Weights of a small image FSQ autoencoder: decoder activation relu, batches of 64.
Rows from block 6 of the encoder of a small image FSQ autoencoder, named by matrix and row number. Rows with one number belong to one channel. Each number is 500 + 25 x the weight over its row's rms, rounded and kept within 0 to 999. All counts start at 0. Numbers have three digits each.
After each channel's rows are labels from the 100 images, of 14976, where the channel reaches its highest value: "lies over" is the class under the peak. Only what is clearly more common there than usual is listed. The data: made-up road signs on poles.
# convs1: grouped (4 groups) 3x3 conv (encoder.blocks.6.convs.1.weight, 288x72x3x3, each kernel summed), inputs within the group 0-71
# convs2: expand pointwise conv (encoder.blocks.6.convs.2.weight, 576x288x1x1, transposed), outputs 0-82

convs1.193:510491495496520457472578513506512493495487493515517482521508469495521486494480519465544520495512459475520533557532553461520450520505499512509498510497460470482540478495478475532487482500482521517473480472514519512514
convs2.193:441516515462553507470495569460465489453486517516518510534481516485518515537500442510479502495466449483470526469468503539502474503441500513517470480490531545462564516514534509475488543502475494560502483477557466495498489477493495518470534493502486480
lies over: backdrop

convs1.100:470496487466527512539486483480456479499519500463510451501497467484461521496531518490472514503491471525492509477530526471515511497509521489493483504497469508532519524559541469528473491481521489537473512416494516505498
convs2.100:507507529486493474437520482535500513504524466465482516501513492520523473504512525515486506520573514528526508496488526501467532530458493503507481481496516458514476493507511494534484489502451472551491479475525540534520470514526472555482497557503497458
lies over: backdrop

convs1.84:506473527475551530523480493483479490497541522461490450499500486516471526489506511506489501497495471543485510505489481488513489469463506481526469507516503489519520504549525506547482464489548501542502514428489539467511
convs2.84:521539491481530522489491477470480520524491503506516484472518518493528559522491488545512499489506497519523528473513527487522534496517459459525468503537548500495531492482511496446508500562503504530466482471520466491506446517507462531505481496523501521
lies over: backdrop

convs1.71:519541484525515486549509464503503530484478495471455464489495469476519474512511461492520510440509457500512515516489521484492512501507517496535516447478489512526527507516495472552507476503545507489517451489444505513493
convs2.71:527499500506564477522507480513486471509488506513494509496479509489504505522506498518460485479560478541526465528461465557501505480489542507499520489530519493487445511471497502495525464504486513513511500502480516529471494474527473509542511465489517501
lies over: backdrop

convs1.68:521468536508452501515474457511497514505510470463484510459502506482528497522498498434484465473470467473530506522476541507493509534528527454543485468469520489479514478514526511511511523495493478488545467507466495488484
convs2.68:478520517480516521519484521482482506491508511513486466476527489532472486476470476470536526541461477494524524468513518464495516524447521460516462491465491496490525487515474448529495466443527505486516538487524488503474508498519540546526493529448519527
lies over: rim

convs1.191:479501490514526480495525505473502522462528500473529465521504486445528461490474450471483501493547491451511528557533482473494469493517475474504488507500476497462531466513487503534482501506492537481466480486499523460520
convs2.191:516479486504460530505483475464501498502479474532574475497523487498479464507482501512476511522505526514505495526486490480468477497470527499519452474555560524507526513527502476505501527508538519548503505519516478506477484508514479531501538514511510481
lies over: backdrop

convs1.125:474499499512505521516467509538521520493487492511512557483540512511545509521492533514509531452497522513468515468514501482518477480461504497502542524494518491519467508481500532521507475486529451513550459544508537498448
convs2.125:467509466510485497509475463505489478499488480506492505543541498502558488518486463506519478490487470482524514465471523506471489481497508517481506558493502509544495492496506505494488482462471495495520498552489485520479467512478520471508516485489518496
lies over: backdrop

convs1.184:500482526515507509464520484511489466508505502469479484465482495542520463480520521520493479502483509545465493506479522512481512467467459483549560472490491486455520525447472478542492503481496500470498478503542547498500
convs2.184:459460526491502486528498519494491497505513480485471545494537478522512521538475485467482506529507492501471451538510487549518431482512480494538519490497487494500443485512486496530488490487484509500482535490526531531451494516462526494480503525497459502
lies over: backdrop

convs1.87:501480502519512555522499471493456492452527522482496460482489491511517554511504511508492522476479451527493503528499494486517479497492517492510459511495493511547496519524526494550506491484552506535460496430477526484519
convs2.87:498502476475488500476537507510544506481518535539499486484502498484491493496542475494510443518520502508570524527530496534530508533480503496493542496514487521527508490516504526515475504496502507517467484497504511505499523524502497500498543524527500473
lies over: backdrop